Weights of a small audio frame classifier: 7300 steps, held-out accuracy 96%.
Rows from block 8, named by matrix and row number. Rows with one number belong to one channel. Each number is 500 + 40 x the weight over its row's rms, rounded and kept within 0 to 999. All counts start at 0. Numbers have three digits each. After the name is the row's rms in percent of the matrix's.
# filt: filter width-3 conv, dilation 8 (model.blocks.8.filt.weight, 192x192x3), inputs 126-143, a 3 kernel for each
# gate: gate width-3 conv, dilation 8 (model.blocks.8.gate.weight, 192x192x3), inputs 126-143, a 3 kernel for each
filt.52 098:480488496425414486463531453568455509469454500537532491487433544482576494442484487494483533521513474423518466446577519495474498475426523502452474517459555518477464
gate.52 098:486552526462509439554484499543549545435496476479528514466442503525558507507512501490556598472531418461542518496606473612478467420529492496470555453482528486528492
filt.53 104:551492573494519462507472459549542527488455401526536503503433577458475508525464520492507479496465487456521526484519536474469486434529515495474497485472475538453485
gate.53 102:501437461496537532557510528519455460502513476521467456502436516524420528561535516440422491519508514494500520454509532485531536513571598474519394450524446495487443
filt.54 100:461542560465514469511522457535535434514521541454572463499505473482532479479491508507531508503482535561503414470492487490469507527513489488497561489476571471508537
gate.54 103:483455508460455540519447479490528505459469535519481467521457526537513503543485495470446549464602502530522421618506521442476465563515485475430413533548573518537493
filt.55 101:474487482484460454461524475510508457497542527456514501515572559499565468504480494560498496389485495485474489478564579507534504413611493571521461462535544486561447
gate.55 102:510495491505500545471471466383528525434471463413554495501462495521518596547474453522469545514504427495553476466480439547492457621455509541457531515484430509516519
filt.56 099:537416466508549521496481521479497509466479431463469493445458447505424449516513469442579504513492511522474503493456506511519451474454413532551502459555455498509500
gate.56 102:455480527517581491521466452492548522517554498517539460461412541540532562539474496602502511499498482542577539558508504531562478469460519510465485496540536522487549
filt.57 098:534530506485439556456493577458507518605506467501501497499503464532515511519479496574577512457503455507533538498469483464409480510464587524381497516526498458455465
gate.57 101:477451511446557439485524427529483496585486490507483457458507471460510451492438511581456508499451461497454511505516433448472548486523624519514512460487501467504468
filt.58 100:512442431475520458449460515500520474470478487438465444456459538493492465482513465475495408413501565501522500514484482425497519543512551442421452501511520478510536
gate.58 097:495505454567508491519500589467533501436566442543472419524515517488515532542501457589492514494471549475583485423482563454555462546532508476510501496480514581461487
filt.59 097:525506427553498501483509482594541517467507558500480510445535494553568478556522478544533492497501513418523526542453452517529478545502515406531496568474475467476469
gate.59 101:485475518501465488457467468435504538455410375493429557444507491386481485400575455453510528435498477483476521429555520502478453538535496498465461457471506466534503
filt.60 100:505488550459531474529477434445484478554499484538497483591507580536529540516513438575533537524487445557482481407534494430491430536469483490547512483512533545502518
gate.60 099:494526526538479468498466468460442529432531583537488456450475513441470429554514484509488506541432495540498499561546461534426475514485536535464565480444552579427596
filt.61 101:413405558568517564513521499460482525495476496455474501521528545529503474499483459501472499504446432460462472440471562475560522444453498462580508409463480533502473
gate.61 105:532496488475497466527479446558540522453522501498515485450476476467529528556523553485461621434471509538509508544590504500493451478458517458417484513467513518504542
filt.62 101:522524518539485443591499470547549485476524557444506452475492509472513435473601515496504476506461584483440489496495431477514501509493439454520553601441460468502418
gate.62 105:531521602566477480442524476538504476525573476563530482500498512590488513473449491546567492509477507546513651626514489475502370538503516402457505496513562551529581
filt.63 103:506426488490551463500435517457472460541506467498488523491493506535441558531567507502418554412490494478486508460555499500527549485557450494488469501523454477517520
gate.63 102:480479496446478489502511435500542523510548443504429510551505474507540481431540455480451536501507483528466540505527473458467546496438415504457468398496472474508486
filt.64 100:508499531491514515478471461518558568499581557584510512588453457473563474502543487463473598515510454525550511540434515515489527503462546510455553577487476440453488
gate.64 098:454470516438513496471462479463522512477556542496436550480448482456495498470503525488438613524380497462503536409550484488473528493500472438503422453508502416521534
filt.65 101:491520528500630478534551494493505564467422557532514522503474549450513498491543471529470572418522481534483445486563504529477491513512445478449450492495477454520529
gate.65 098:409495503552507506489470543462530531512494525466518489538437537549535526526527416557551493452547473453424513521554545484491513549467529484500492509527508490483452
filt.66 100:485481559569489457552533521469484525510489474539426523528566548532502503503472505539502486493463455495525474442495483494507556579497514535591520543537529486514481
gate.66 101:416416461532474423509517530496536562508506520483447525510505472554517481468477495470487525493442471536520576528518499496487489491431497471546523462484448473534519
filt.67 097:486465545486493497549503492433440538556538498507514523572512529507502530555513459510504464528549577524543467486472487538539465611630512486559448536547471497473501
gate.67 101:525496500445473536550555540469473508455509569503571450455559506505516574481532464468510515480520511574581549506511503520487501548467477544521536479514481485577528
filt.68 100:491516525526453549379506578490503474489535521507473495441480528463517570455481500457491562545552551501533484449492571515431519535490516498479512575559475601439574
gate.68 099:551504559512550494480448520488434478448467463503492556550448542523523513524470589478452562466401552484476470543554439588528495503509532453531478463529509551561516
filt.69 101:491546426443416563443506523458560474564512524448440471411641419493445522503495547514573499530588537514458543476569545473519554494535481439513463527559511492507491
gate.69 104:480522510478525446478495472560512529480471522476485519504525543464507534490484528464581589474542473531486420483485563585547517513448555468518488512441483525538525
filt.70 099:505538523481487500555474512451511486459524454522457514590537546454526450549514497408543575516487514563486453569484484567494495532442433483442599532520492618517503
gate.70 099:525529529452517464519534494576536495579487457493497520505552514554506533487438497522483503465522533539558541536526520549469525510509517514542472459513512553481517
filt.71 103:459536471563555569512499521544507516486375499487479527545428481529502510528516579552450511371413486388496491449584498473519498440496518549490500472535456563475465
gate.71 100:510466480497526443484477472455474477538492510475466495545491555507508492494487476513492563504481464474475574553479483576502496519484586520365532459483495473516578
filt.72 099:542504447492551564484483513534500474454499511527506492497452498493561513494472539549521525526470521476604487494559487525476529471493543563514569529509445497497484
gate.72 101:502556563535502433430514483498449538582487461518521497528540538469542517532495472466543522506421432369531540523516506525552484486454464525477466527477564537569503
filt.73 098:519514606453539443512571458511489534467503526550492509507528601481538446560563501514568562560500537508504551464515487545532492588567550414540532586469506501567507
gate.73 100:463497470534457506537502455567481526549502488469498511470483455559513540489478595490536510520469570524556503602492400410440517490513541580402499540513474505425414
filt.74 103:481438521471449458497507490454507482505476478428529514409494531449493552475479457469510428452504463511487531527495482484414482525509482571564495489542549479509465
gate.74 097:394481478465512452464481454571568559446514543428485481519480525452478478432481471498542513572478449550475616543531544488513502499526470509578471497463492426462492
filt.75 104:443506496511502473572528498475451465544540440474514493525478495527466414645531569461440476447440481499502469434491456542469537500520492462456532466458552439542464
gate.75 104:501476553505475527443456516508479522437542474501585474439527548498493520516524488531559513506595468492528473475527498521500479525479519537474554477437435517601510
filt.76 101:482530525630478445513517446451584548444554522520532522513499541497517560497501471441544490486527506500462428496533476475453465556451534488565535487524531487453498
gate.76 101:445510526574463523536483488537489480540428564460467496498511490482487479501479523500545536485501520534503486506493552523459471522514541570460463510516418517489488
filt.77 098:529526446609569492509502494531453605437505507485473492482580532519447489473476480460512497510468480487482464427585530496513483479485516503439509494516470570506476
gate.77 096:485488508360521490448503425477484495500445539513521455463456515469381472521535470513459583421484455496504513451511480438539406496495432422420476469530432441456429
filt.78 101:476494561539420520470447473452486537520509461498459524494474459427475499481464557481495498521555489484455524448587565558495479531467502505526532469552520489548520
gate.78 102:484479505538493452513511491453487517507453514514481533484503468438509533535496468443555603510488465497496480503527601517507553464537529430466455556463531577422484
filt.79 100:493454482542514558464501526481533470543549493464524536466559509450496495505515553478554485495522423465451414487581537490496553502449502441499507430487502516515564
gate.79 105:519506450525509469448477509584536530487519511490407521488505493581552535544540528509467559516526505475544522514525491442446590512584508478563458526457482513533501
filt.80 101:485536514493440468565425573452502506506443518461505517515464453479470536546507501542482482517544578473541494495502469515534474544537502485526414472482481478499441
gate.80 101:495589540522537526520551496552458540505440465452546482502522515513534460495475508519482480497515497428493478464511543470498449529548513507450404528538423472528500
filt.81 105:573507558538453445499513585459504524422549539464461492447413493512460574541519536474476493488527444507487530544555441474541556483453482487480461526506486557514464
gate.81 098:455475536504420432469494502538490487585457493467461459431540456525528476470508481507501457480493549490474472500476533489568470478472559523526524495468498517547533
filt.82 100:570492502498488497492521462414446465542520568538508519521496599476535494469440572573587504517502414460425516496496480559547512474461526532532592505591553545507496
gate.82 100:523472549426511491573462526535471473438550488506451498469406470517475543546530481497543501523536474461509551509582591510405479499462466444491532486427478535481548
filt.83 100:445555587446444454547499474443579514552469508424488488561489489556531545563502474480454534532491424519489551518521437520491413513456472534470470451535497476470434
gate.83 101:559489512531629477482571534434471533438496517470445533492539563502490543477507455558493496461505501430492536600482574484543475495470536445534539435441484535528518
filt.84 098:491471509497519458495464516495518511419554461493514526463496484520467473515526514498531511496431496482509545490516521530521549511524520471521496411499516520528464
gate.84 104:547551501535561479472557488464494520528468413487494455524404485565519503502506540513481554567515501508524488506553475457456483499430526508485502552484542527530558
filt.85 101:457445483520553475470504508457600524481535497437543524588528451452508434527507531482535467454544502521507550550564515473504527583404498462508552516432542512485508
gate.85 099:558471463500512467485536460486467469437508482473552529528439548557516499539523457529419500519473472594465529526474490430557487502422537377545475538503494533520499
filt.86 102:508600534425507500545509581478484503520513509533497492445540493451487515511474490530471512488589523518459535509515494484504445564526462508469543443512529512528448
gate.86 098:501531484472468509465504495455469484482474433462451505446482386493512464567536540532504505518479429464494566550506573544499508520472512467436450522478493417485487
filt.87 101:498478486488577482494487503491539467480442485489429516482442505441542514536441500452455497546441500581519440545574512401457494575530555449507599532453588543517543
gate.87 100:502513504534458496464540478425496505530524449479525487504519506495536584521499555497514563480497505435514471485546510546541508524524540457468506465557471512502492
filt.88 098:425604499481416491504506447513498491508497492519514467462471522525461506526442520501490412544537462486567455502570508502464473537467447562478428528469541470475517
gate.88 099:529432479538558522464501491519530460430493479468504456427471467478471530510415528528536457443424500545496469482483520481474511469473488502478439485588507507503492
filt.89 100:523528470539460572527575468506445486567509499497590502517443431449406527469548552546463484500431514526471486536466491536524444559476473454497467522504469433501484
gate.89 103:513425532496539533424497498448548515500402530431521521490479497563503488441424484519486551495518535502560552500478471458495464485444486507456473561513497482496518
filt.90 102:459521404520528558495492499490528485471519463464572476522542464543559481516506530539596450518528497535601509505485536518512484489574584487490519437540459506473510
gate.90 100:488461515474566523492516534465521548440489495490502502521480546535558526467534526457538521490585508530505508560525529493505494517474453550510450516517452489523453
filt.91 101:507495541484482496430506479536483504479494424489520565489481539568447478558430474569497477515511523473512480508522473438460501503508455454468526525482522534484492
gate.91 099:525570504508504420458466510508463493547501494545558567538512538530503526478504517531500536433471485486488567544477528520493499573556491521497490531477444537490479
filt.92 098:521435485497434507498543496467528506535494543483491449486458499483530442486482513521466462522509539492496491522498579553476487411470425498532505484473517457457471
gate.92 096:502458549346536468501459478482502552433475454428538439527459441523469479427503537522484521516551460629458533490500589437487515515483537470517511458456550511414486
filt.93 099:506496405487573476472517462522442482515561537475519460465532472562547491517499548512526491483478490596493488533418505442557505532574405498449469530492514539443490
gate.93 099:532490458468505498491474519517535554462426450553473474546400522475523515519537438526536518507459431522535554523464470518504451526479508500506408474526468496498484
filt.94 098:512542464479418417441472552468482449512467493476537506485466534472500456472520455465509495483437464488476496489540544515587527433546506551464532408535529503570491
gate.94 101:479479538568529520531493496499546472545467477477492530494501508478482418509492496523515468485481550484525495506526479558443513532559474493547459572490491540513515
filt.95 098:516397434451559480492453464514553541466557523508471449531432492530536491487523494532541456545475470555506525476504485459492549483514493465488514508511539491538492
gate.95 100:587524488570538477493505501456467547438507458510450464485554431500528523558484495548593545497455487456547578577527518509501484476513531540455536497567506532507521
filt.96 101:569502435472524523515487543456534526471494437539533475504533533490484542476487505559465511581548508482480534489495502576552546569415468449588491491517533495600487
gate.96 101:535547527613525493477582451558530477470507520473527496436535518520507527491466536452465519417365527425399498512462551486523458547498482463501509525546491525517550
filt.97 097:475534509554423498529549490571479448615535489509565517512494485543465519523485493417511493566514442487467514546527494580520499421444483494510446486437533525526541
gate.97 100:448498507470476517536514526529504452528501504465520503493463546570509460560506439439524419450509511547472565474570453531505477517499416491504481447470479478478435
filt.98 101:463485568447475528474512494488540505484559518462538459485524420508480515499500502489524488506554483508543482459537501495473488513523600469525496510517491562495489
gate.98 095:524561535502531487539539480434505515524461473519498493498537502521516554504509475493557478550465472606499495495497493504522442593571555487467495502498491471544524
filt.99 102:578500452500556538470550527488543500456462517462471520413516506485495467496412391465535464457555575537502543528538557447505501460511552467524516544559482506511464
gate.99 100:492463527516503498503507499490576524524531516490453478468492508489561531495468494529543489584496481581543527557443524409449448478519544503485502472465464530487498
filt.100 102:495477460574526454414552486459526539513539518483493494545513483574447437567470526532434517570451518387452511484508505554459496481547483569560559536414492483515537
gate.100 098:463499482482520530535485559550489505484548563517489432423434522616475603488497469473440568483480480550508535458567467502540438529541524420547448468483455482542510
filt.101 099:568509513585434541537431467503478593546457547523438467530484438493514489505539511506475551517496480465476495476498505531503468495471548605475527523492452509501494
gate.101 100:493475444465487497485518494465485500558527448500475501498494549401532559540343514490473479523516493522518534587458462512467458474526466528486517437469466509543492
filt.102 100:505516532496559416503520526463516519538480527462494495436512491530491538478476528517503542533547476456489522488456533466515463506499548522521510583483516435480482
gate.102 103:501564498449536457584514537511434458580489500479512483512411445522544518475460468533520629459485450571498497532518425477471592468399508516429545474457469480443488
filt.103 100:580509525455496538468455503482470536405494577513504519454494469507526555480519531582505577500497491431508472442519388553513487471545541520520504495508519514548503
gate.103 102:486427488534522481491455460515528504505530431435457513492525493500488511553569476514527540533533565515504550509491515479524519467518483462500523587463531471512517
filt.104 100:510524507517509517474533503550486484459526496494506488548477490510521505492443476555456534510449485564488543599491502556528493463494469486465451486534495559517457
gate.104 101:558443474511515490523446504471544504450479469455509503457490474483511490516468487452438495547435490540527498485497427488489455530498495469527432438491456539508485
filt.105 100:477510550511470510541515530519484389502469541440540463559562504462501440480469471539422488559485510559462482512456462411584506560472491486499542500461475499475561
gate.105 100:488480437515499439448461496540454555498503504480457526505497479438462526414456521528441465589442484509519503528515474492475502504519514534443530566466502560530445
filt.106 101:493493515457536446500522443478507506484466552500472473519513604540530495514438485576578517463492509439549453518467444537462536449469586529510429471525439488463498
gate.106 098:472451516461565500488460507486445478489465477451495513458534491486533488460527504482537568461508478538558487473516462479516560455597569518471397508465517528505477
filt.107 102:462521554474447435540539544548557487497394504474556504522425528540476483515502528444468507484479423466446496492470525496410478596532484503453447570480483510490522
gate.107 100:508481469505512546469450478468486495458485472536525471553552553511527428526557560520579494519444536504555553514506584483551526542524488460430491434489492489494493
filt.108 099:483433476500498454477493495457512473566531507515481537527517396461481515462514545497588557522541445546513576471415551495477468447559537552480483482488438489502509
gate.108 100:494548461547557510478505463546467451547484488515502460560465522471515497475531461431513558575506459519477508513597538558529530476495458545420533504510500620526557
filt.109 097:482518503514467516532474550470442504454509454541556491395508457448530516505504508452545551482502527517563482470450487525538515527476444569590461522565518517572427
gate.109 097:500461432501567601506479470500420569473453506565460422501446462493501498474442468540472448543508519536470451544457510506528463471459426550458571519440425509431541
filt.110 101:503443530511524454475502450542535552531563492501505539591618460494492555487535475558511536548550512524529581584523382423500526572550508559498509513463506486510414
gate.110 096:547473508487452450463434543523486417553505502494445516469562496511510449535512492547573466516506522565479556492555507484506490541534562440519520518471503433488495
filt.111 100:524507453523512445481493507553485531516572511547512476537481563419553532501602472442483506477537516487447579498497500470518466484497498524516497522504497531501448
gate.111 098:556452523474478474478510526485542556464590512490459526493452517530445518509505498495506518503473540482512503485541576513491468548491488534451441507462479586488528
filt.112 104:501524468532463489507473450525533482540512476556467435498499473462428496477469549490429557459486469502527450516523507543522487383505500505485532465455488511491532
gate.112 104:521542495522444472507496575482406449529448518513488471464488461576462537471468485553439437496495492504512446483543545419481467427486430528457495481461429464512534
filt.113 102:506466501438475371522458517495566470519430516474501522465468496447479475435475486422486511521466544482522495472505552505524386480514448480523445410530490503506481
gate.113 098:485548561530474503508493496553414516451478482512507526518515555539516541522472535492593499437526440490546442547464511482508475567439487523474499476460492526479501
filt.114 098:491590495491474504470522513500527452538521472477542433464508465488514440517589457515505454451545502540474546447501483490506482506499545453551546493528504522558545
gate.114 102:532501465477531480466473405477451460585455491480507427516579481502504547472550451466467504454463435499522546518440425464471461467561544588478531533495507500462469
filt.115 100:485489571523460463455541509446511457502568460476501509503507588474478420476514543533445507424536520493521522467416510530447511547558556452509503529510573567469524
gate.115 099:538491513417478455470437515471486525536472508484446498534424473466470557449449454548544467444549448570493576499513516490476496447441469497452519568504522473558529
filt.116 100:547478420472447552540452523439456476523471492502504523556519546532523557497463584547527511517475431540500480480463501548489578510528504522484526524483569505447533
gate.116 100:413502501541476511471500481548402480464434457501454451447470506598517501468521496562491469491386581573463613527495498494463424553558574506513466527486496551520546
filt.117 098:516455474501531500460475491537527505455532558516514480475485548521517519453509471514485573479472556603507591464539523485517474579567578537526501530440488515548502
gate.117 098:455477594371541446517545522505457539539419459487503489505548506536518512526477507611510522482465408509567533483473542499516433492560474512448441444539484453458520
filt.118 099:470487563481484500458512556542504466452486475476503526550547526515514543518538470471517458492505545519497489515542469481471507447488485550509433505541522535511547
gate.118 099:576470537502475464533505495475498506481545497464496432483542489522497563506497478441594503477473507590525536425501475441479488442519502482478461484479495489491480
filt.119 099:498509501551528626472447458504454551488544465526508570514559448479466516468524589491547501473422506522483403543471471501547490466463513508495540479546568507567478
gate.119 102:512493407515491520524512493474531463521412477495519508533463449474499546527510559511509486482488428484537423526461523530485486540461450522444451528497517539435488
filt.120 100:489529496494476530426552497548535506597498559472521499473437564485524470547457494568474573533445627544455471456487513499495536536532533517492521521461522515480531
gate.120 101:515549554452496438509520457522438540461466509499528516516529509474487447478537464531588559524533528530493512544515453474521576500501459545389446466536515524484527
filt.121 099:569480473597506521479448466461580457448531449553560492507494507490502520498516546524514597523506503475483526463528489507549558512510520505538527544550534504503491
gate.121 100:530505521538546483519508508489502513522479524512486482487407558522547548475510547475537485475489589548472449523550587492485524467525478511510499513497478487485478
filt.122 101:537524419510517513557547479527464487536491516529483457510569423475558465475535470562529515567522480533529496477507540474523481441546531650454465489514514542549501
gate.122 100:432469465524501535557486491483488472461388517532423513466527492461474535525419545467563483485489512516493469479446507527519537559563492521492468515543474596536472
filt.123 099:476421536527496525506500450495446504546473526538488465491460534536509502500491456454519517526498501458525461534485498440539536460505596477493505455518486492485477
gate.123 104:486541527514496535518521528509494565507455535494501569552486519576549525471531482545492494598506447488483494508467519518514504491505493453420460453546424494523479
filt.124 102:458506471518474556448494530466478440548410539534512515611632485452569511513480496548516478534517592608492497485495441592501551517507505560515422467448487547452507
gate.124 101:555502485453379511544581482518458516518534466499471501504480556562514492485509510528454486497466496538523499498459480550512565457607489430554433575450568457487517
filt.125 103:482447514444458492477491460535544485499481464464566457480541511505537483454577500520521472580507468539529530460560479450509519476532605555535534516489538491534485
gate.125 099:539499526526537553530468555560547508539543480492509469530483478479575537496551483501557539555457509560603477510500523546467475498491539526511449499545542478511509
filt.126 097:550535494487485456608517511505510485531484499519482462488526533542415508453507471360552492446517474481572525520467446485431529479483405422588490479530483448499506
gate.126 103:552501562404384395439489516488526531487478427491483496498497454450508504477526445479526489539571508471455506420485525542495477530465573504522537476527494467506529
filt.127 099:500400484473536508486461473541481455547507531506476570493467525507490442528495529495454512474483518509508412527555520419507506441534472590487491523495501556499460
gate.127 097:497456557433556489480528493512538539447478493491526519555528400550551464483507468561457516456460457392604485417496531539504501576511452433462526552402477521475536
filt.128 098:521425573521607446502472503477444450551494567440501491552406565482437515493485467463493567485442478479500488440495538532534469510488448523512498492577501424478462
gate.128 098:468556453514544418505565453442408563497465527534501510516505531538542405579491489551557581480438416512500475577498522499482471525491545503573588512483497521539565
filt.129 097:492471390442496512431494446527498494517517496499488458513517440476507490510526572541465441409409494528408407535459572479434536483550448479484573468493512526518515
gate.129 103:527495571401412537501507502427518473459535412506456477469545368517479386432485478515436477487517512532452562488510538529500495471539552540515486482547479455484547
filt.130 099:567525525431527509531522486500546534529486499505508512624454493502549508453516503447470553521447496546480447510517479455546557483442551447347462535497478479505578
gate.130 096:563454516497551529511491541505514560576525501538510452553399491558521518498474513500523474527544464519566483539430526472508528529517616493397537498506540528498516
filt.131 099:518503501452468570551492502453505446435543486479450486458510464495458518500480534503460445475523474535530473401476507465524444500437490467541510506540577458598459
gate.131 100:470464482498472493527552488448490497510467443493535418453500528490468551485522491491490565561494519496503512525538547413502434431493425502500443487548470517547530
filt.132 103:567549490470492488424492468477563518507446453472506491557562400432571550425491540425575455491546463542538493442482451543501484502502556485565487549502492518465503
gate.132 100:518525504487509497516478506559501505495487479449497439456439515525562530495510459498453571471509445567569581526510541483460421560592532547514485612496560482523550
filt.133 099:500540510515429510455510528518496489549473448460433530464551492455440408565494535547474485573530525490532429455448469441457509504523490457513484517490503547510493
gate.133 097:470517524512535517522474452427535450516428454516579494454475486503491470529505486473541522380422426598525519559539491541515452498576507504433438446502435471505503
filt.134 097:489439431477434555433490530557506435542487499548476560584490481501456495454481506476550515600494496487479466405504458515467495403511470558580502525547482529535478
gate.134 102:475456493556629463531508522585438537500494487553475479426481500535490580509462549530472580501494458503447546424493474492494488527502570439576424500550461504492553
filt.135 100:482437528433503534534554477535501489510477419557446453533445430499469548467479420423501499517575461441492521505541432491445409469504481472530507468499506549506503
gate.135 102:492521525431584554459479510481530506538482525511493507477495466485482530581441520538494445400503502526474487569459449472560507453520513444511513452450506503452492
filt.136 101:476538493522492481501453473554498433580527538506466466475560432516499504508498497480570485541550564580451493551575473445451473532491462521509484477539555538535434
gate.136 099:528415476483563487446461472542493548462515510543472479581483524504510464501535516530545543445510560542456509502459511506527421421530488517544497517464504528504478
filt.137 098:543447505495467490510548601503514441447543492571528532527580622482489449496542518547510544485488550483569473510547484485525483564509428531415562528561493538553579
gate.137 098:469506457522441515531563494531498597513560444509554475459523430550482447500432482477482589486477496542567499513555563513523478545546573520496503537486506503537423
filt.138 102:520505530461437510563467495529482463544460552538472485441513484514453487520533491484499537499496495515515489523528535508487514517484535410453452579469507505512491
gate.138 098:467545564485460496474560494487489477496562473460535537541506509512530536459489414509486517581511513466571557480526502479527563468528524481454484479454474522530449
filt.139 098:487474455488529459522505550472494440567464509489540450454492518478548526445486438450474499450513503478552512466503499490459494405536529503552513419562457508541499
gate.139 099:489524553499506497594570494476561527486543514508494414497530495565501520559553488485488521447426439545503520486524501580515482537512518478485473551462486480545501
filt.140 098:495481529501542530452473477512510485507419525510508534496437542483515485525486457482503510412508544406506505518435551501487537510660496535483541464498496519487526
gate.140 101:525517509527511523572510531493426557405416547469482545468493501492457543548448515443477535470519495528498559505586533555488558543514539497506511457562446428565532
filt.141 099:520488554528446488513499446524481436465542452506490492501540531425466474554479556490553547536524478496539521532521454496469470513524486591494523538455505558503436
gate.141 100:541439458448495541484475519467449480448525462515488479558518488479551539451534487505467518470535455597506551541446490400476459469546519444552549521459456488476530
filt.142 099:508447569500431462503506454568533550527535505468462542470510453518496565511457534542556393514582549441475516477586575512523449453466452505506404561486542503498503
gate.142 097:487551480537489450557467535426494474474422484469495418519440497483544532484509470481562478529465534612552539574570464428457454458477594440454537473495496490500519
filt.143 099:525531537516533562503537530545481546552544504457486509516482492503508570492472548506465459517425473420495433480488462509558471476474529510526605571473480501488567
gate.143 107:477472497486512543485462515532510476443430486521509467522458329506452509466510533564499448511545488544520500510537540459470463560499585438445414494453464490500499
filt.144 102:423513546469446447517497516496494478449475464425502505509521487505476512495463575457543558548505507499465457569451516480542491589454563501510562531505522498468498
gate.144 105:522517490473570487458526478494479532444471546502482517497533529494484504571508529523587494519472555550572473491462482475518485445468494411539521469461508480535512
filt.145 099:456420495477496461451513532510485457520526500446493481377507489539524521526563481450497602531502491437534524448489491394504527467527511493572523564420480508487456
gate.145 100:487495506554486523507412446549574624395478487483501510460540491507451517474504502465530466580552460462562533565565532469510502509529514524508560460508465508496527
filt.146 103:571505580542533545540517539522515485541542510461496495569487535425542567503534434433495520474479494578485471457463472459503515523560535438536507482475444500451499
gate.146 101:504526503531547540464552457440490466496527449495518513459487482459485494443576459506496517497495547520620518484474477491491438595497487521606497492416522528551569
filt.147 102:573531530491480539491515430455536492562417435485502467504548423535516515461491459527486515490502520458532510471499467532538511526568559462506507510479512494495453
gate.147 096:546489542538499456474523493418479443514487491513517531539536546533478449498472482553509479467436472487479548518499529460481503467517450447499532497447460487476491
filt.148 098:511555427501473515450458496506482543519494528537491525498495484568477539550483461510555596531489496406524477512510461530493432544514511418498462479485484513596466
gate.148 093:550446554512437532459506517476469564474413490475477479437485436453485475488501485472537547424444500526530511485507497480515483538519519512496449558469486494491483
filt.149 098:590514505556573560505518516457486462489461503473504538532492480527481459503428456486491550532479443514514503557496497478521558505510458460567538533509451519563519
gate.149 099:501494460447498538411485443424494495467426474498493504503543535477531531538514444582546531446442468527499524554524485478467510496512525520502505448505526560555574
filt.150 103:523477559506505573563501472498477505512481478545514492577509454447500489499503515464559485478444507463507489505486424509513457510516486482495435495482565482507476
gate.150 106:536509499514508534545537522531472516523447510494490534579570524576541502572465544520576557451516419517527511491516461463483486495498517453552493526487540428571553
filt.151 095:550358496459544485413520444472496510439496494494474494519422531480505452482462478542538469444498487479480515477504534508511508487409418527490464466455456490493457
gate.151 098:554443532505495506538517502505460613402519574516476489491500484505491568515489431558460398490518478547549530506549607465551486556505516509540475454558494476541556
filt.152 101:510535510491533482511536488540535507439471460562504494463495480455505544545518465495554560513440478487520517467541498526525531506530544529505435460490482485508435
gate.152 099:615498514447542544406496513471465544500434521482525441522506464428457521490451504557436460496498461541543459454447552514544479476530481502522469518490422541567477
filt.153 099:437504542539500448539534561460539577498539537516541536519516539498522526481544517533430524592476533506505505508513446516477463540564461413528532479431497458522518
gate.153 101:579543487431478564491488483584527441424551604514488488495506488497556517465456468572534513500518436514547453507510552516500507530554447479434557558489499512444486
filt.154 097:537525532447537489481541514531527492574530455461521468489528494513472449504445461561498379530575585481569522586521503556484453466459473479517544491493567533495486
gate.154 100:482513531503484526501463511439499573456507521459468461515422501432475505512445527440529467410452517486478477483449475512524487574474570584509471488456453549517445
filt.155 103:566439476501464474505442515494536460428486475438514492481543490539513541495452465503563472507499496483530467516595574510515521586537583458551455478563544482498573
gate.155 100:598499449530528510553495455433448509469462490490479521527533424570532533482478524525495547478508534424502498590504576425468461541488483498486528515432514543490530
filt.156 100:465550501460531503475434522485424508501434464484530461493491530526514574541494499547575520511494481432421538491477484449544544538462531536436488517525518538519424
gate.156 103:523526489514462478416450436464567492552410517522511473496425472525472485504545542458442497499446506485528457488503495501475487494492533525485490485494458476533489
filt.157 100:515547431507390528505526553548484516506443461516488506446454565527501509507498581464528498538460400472552502475495498487487508504486563513416477476525543461486484
gate.157 099:463601459445518558494488542526473530483410497526510514539490500417502514455489387531484521517481399548508550538409458518498471516513533549523491502460415539499473
filt.158 102:614476513458509445554460567518511513432510473466461527493525511532553475452462452519537491547583465510497487511475501415525496465454457463556539494530553396452513
gate.158 100:474512543496516586449502506491529537499494483488499517496526445481535477438505538501587498560487489500517522520439574453488510522626504547506510467479481495511502
filt.159 100:515520487561492538496580523528568455568532460523515503528506551520533566580491583545388600526611440396498494512547436496497510494479526546512508511485491445521456
gate.159 102:427428561481505453476525542481434557519478465496484511512474482444493514513497501518533498521452418500496547489445555448514521563472492551470495493492495452483502
filt.160 098:529475563491455517540544532553485481508459389562472538473500586490510533536525529482438553465596477522484496575484445506508522559501570486475508503573514519458519
gate.160 105:455536588578422519546507467516549564519515538503481533462475545531557468518437450548522493427439487534499484465434544464503516473479498493426566498555459559497501
filt.161 101:516438399515515515504517530549494484457430497494438483539501503582511530493486520523588577502519527445575495532466516416485527451519516487481524502483445526457506
gate.161 100:491494503507562524515566494535564501430567484451518467494475518484518477458553525483482481462535556516485537455520501411536515594514524481516517520443521477479491
filt.162 102:474575439446545503508561568502492508514512525520509517466542558512523557500513513447470484497492569467499477474506474486496599481651507537467441503470534499463524
gate.162 105:459422557487591524465608510495543593530518493537509503515439539538522539471502496559519520536435548428528483477506452445488445397541523456507412542516512507535501
filt.163 097:501511604458532454488484539499493520501479401528501525510478496472466503473548510513487475484491488430482488493417567510553509555544513522447491518545540509457494
gate.163 100:523520511491474493450500499536513454476568477459476406491535483575470557553488510521482599493551445614435518458556506501561531531503545403505541506535527454531531
filt.164 100:479463454495434516499517454480463428453524502526476433542537462456507463470483515565460501527433503522527432515467484527532500466527407572483528473537500487497489
gate.164 102:498505497495461464437429541524547514531500496450470519420503459435520488515478489530519462556569498443483524547447501493494423505481451515492473468552522560449454